From a checkpoint of a small self-supervised image encoder.
Model: 7.68M parameters, 48-pixel images, arch resnet, activation relu, depths [2, 2, 7, 2].
Training: normuon at rate 0.0058, 9100 steps, batches of 256.
Data: trained on rendered dice on a table, 72500 training examples.
Rows from block 5 of a small self-supervised image encoder, named by matrix and row number. Rows with one number belong to one channel. Each number is 200 + 20 x the weight over its row's rms, rounded and kept within 0 to 999. All counts start at 0. After the name is the row's rms in percent of the matrix's.
After each channel's rows are labels from the 100 images, of 14848, where the channel reaches its highest value: "peak at" is the part of the image that holds the peak. Only what is clearly more common there than usual is listed. The data: rendered dice on a table.
# convs0: first 3x3 conv (model.blocks.5.convs.0.weight, 176x176x3x3, each kernel summed), inputs 0-87
# convs1: second 3x3 conv (model.blocks.5.convs.1.weight, 176x176x3x3, transposed, each kernel summed), outputs 0-87

convs0.42,094,190,188,181,174,191,205,217,195,184,219,194,201,226,186,175,196,180,180,202,204,186,212,211,208,167,201,191,211,197,205,200,222,175,197,217,242,193,207,188,156,182,188,205,195,184,195,203,193,208,201,204,175,212,202,172,179,221,201,194,173,157,197,176,199,218,205,194,215,196,258,211,198,174,210,181,184,167,207,180,172,216,194,221,159,181,190,200,206
convs1.42,089,197,208,194,240,221,207,162,193,184,209,213,194,176,178,185,186,160,196,220,222,186,208,222,218,181,213,190,193,188,202,208,206,202,225,175,180,205,183,207,207,244,174,192,204,151,183,206,217,242,202,188,203,173,205,198,227,205,197,199,196,196,187,183,177,174,195,180,236,198,168,199,173,213,189,189,191,210,198,211,196,199,240,200,213,167,215,208,158
peak at: centre

convs0.20,102,173,195,199,184,199,215,231,200,190,220,187,205,196,197,191,153,185,184,207,201,195,190,190,190,234,184,227,228,189,191,224,191,221,213,199,168,180,195,202,161,208,217,194,167,240,193,180,186,200,187,182,216,201,182,213,193,231,208,175,238,210,227,201,210,210,173,164,188,202,210,200,225,209,204,195,184,198,203,190,206,187,172,206,199,223,179,197,172
convs1.20,090,193,184,180,255,202,220,186,217,196,213,230,207,188,206,189,173,192,192,212,259,183,207,204,170,177,218,211,231,223,173,188,147,191,203,171,169,230,152,219,208,204,198,181,164,206,171,204,183,221,241,196,210,202,216,218,192,166,172,181,213,199,177,232,196,195,212,183,194,187,200,193,236,185,168,202,218,199,221,180,177,207,198,208,209,200,226,183,235
peak at: centre

convs0.147,086,189,222,196,198,237,234,168,195,201,187,197,194,186,220,233,227,215,223,205,183,199,198,189,194,194,173,180,219,230,224,198,179,194,209,205,218,231,213,232,185,200,215,203,253,152,199,186,221,185,173,172,216,191,189,200,178,207,196,192,179,189,210,203,207,178,175,216,183,183,163,199,160,191,226,206,234,181,188,202,136,216,181,185,206,188,191,205,205
convs1.147,091,204,190,206,220,193,198,198,195,204,226,196,203,196,196,185,215,212,214,190,202,204,200,181,212,159,236,175,174,186,191,194,160,191,210,197,210,226,189,212,196,195,225,179,176,205,194,192,239,207,217,202,192,188,256,193,220,172,190,206,230,173,211,201,170,259,190,220,196,211,178,185,192,208,235,201,181,191,182,182,169,219,213,169,202,206,214,224,140
peak at: centre

convs0.22,085,237,224,230,211,211,139,183,205,193,218,223,188,211,207,169,225,252,213,204,166,170,165,187,189,204,177,146,203,199,184,162,190,194,187,232,210,198,223,204,180,193,204,229,197,207,202,195,159,169,212,165,226,184,203,172,179,214,165,183,191,182,196,218,248,184,226,180,220,212,212,208,209,201,220,198,198,195,241,192,178,192,222,201,178,208,232,186,231
convs1.22,094,199,176,205,194,190,176,198,186,198,231,149,176,208,169,193,202,192,162,216,213,202,202,181,208,198,222,200,206,194,182,157,193,191,211,208,197,198,209,163,196,204,172,186,193,174,213,193,186,169,194,210,161,198,190,190,174,184,173,187,214,205,152,202,211,186,221,196,192,200,186,180,170,203,188,199,176,189,187,176,203,185,163,184,153,211,200,189,220
peak at: bottom centre

convs0.100,107,204,205,184,199,231,226,209,212,230,194,202,214,209,203,235,183,170,221,203,182,187,222,192,173,211,196,172,210,221,192,199,186,214,195,194,108,225,177,195,202,187,192,209,241,204,198,179,190,197,187,211,233,186,193,186,177,216,225,172,191,165,214,200,196,189,202,242,186,205,164,194,206,199,226,177,211,194,209,232,171,215,192,183,163,215,213,206,202
convs1.100,108,186,210,178,221,150,160,171,203,191,261,197,194,191,195,194,209,207,198,212,203,214,190,195,212,177,200,193,190,207,195,187,153,211,218,198,191,172,231,189,199,215,196,211,187,216,209,220,225,202,144,210,227,225,195,197,183,188,218,205,202,126,194,200,163,210,189,195,189,208,207,192,200,168,188,222,210,183,173,226,124,208,207,203,205,203,214,188,184
peak at: centre; top centre

convs0.84,091,184,221,180,183,181,193,165,172,223,211,168,207,194,179,185,193,205,186,199,176,205,224,174,195,189,170,174,183,186,196,192,187,156,213,192,204,205,186,191,197,190,195,214,195,204,207,193,185,193,220,217,193,190,204,204,189,183,184,201,224,201,164,184,211,191,172,219,173,143,173,182,195,160,180,185,211,210,199,175,174,184,197,200,199,181,157,223,212
convs1.84,093,209,153,202,201,182,202,188,212,176,177,176,192,199,209,177,208,193,225,173,162,192,205,237,207,197,213,191,181,192,173,197,201,215,169,209,200,193,224,204,173,183,235,208,175,198,209,177,261,165,186,187,188,197,189,162,210,213,215,203,185,180,214,202,179,181,192,212,208,197,199,182,134,208,189,165,186,201,199,198,211,183,213,230,216,186,210,238,175
peak at: middle left

convs0.15,101,227,199,214,202,229,197,214,186,186,201,154,202,213,190,193,182,202,192,206,227,208,231,175,214,229,198,209,206,197,204,162,197,176,202,191,226,178,211,204,225,189,189,214,172,197,182,226,194,134,182,202,240,206,202,177,185,170,216,194,160,239,191,179,202,194,186,163,200,193,189,159,199,181,185,245,163,193,211,179,168,203,208,228,197,180,188,195,185
convs1.15,106,209,193,171,197,192,171,187,193,203,163,184,214,206,211,214,176,171,197,217,185,207,197,205,183,171,193,216,181,200,209,208,207,184,192,205,209,198,172,181,213,192,176,219,228,237,206,201,190,165,202,182,190,203,201,187,168,198,222,234,188,203,189,213,170,178,205,191,177,167,177,195,182,218,179,182,191,256,161,213,210,217,180,185,209,237,189,161,202
peak at: middle left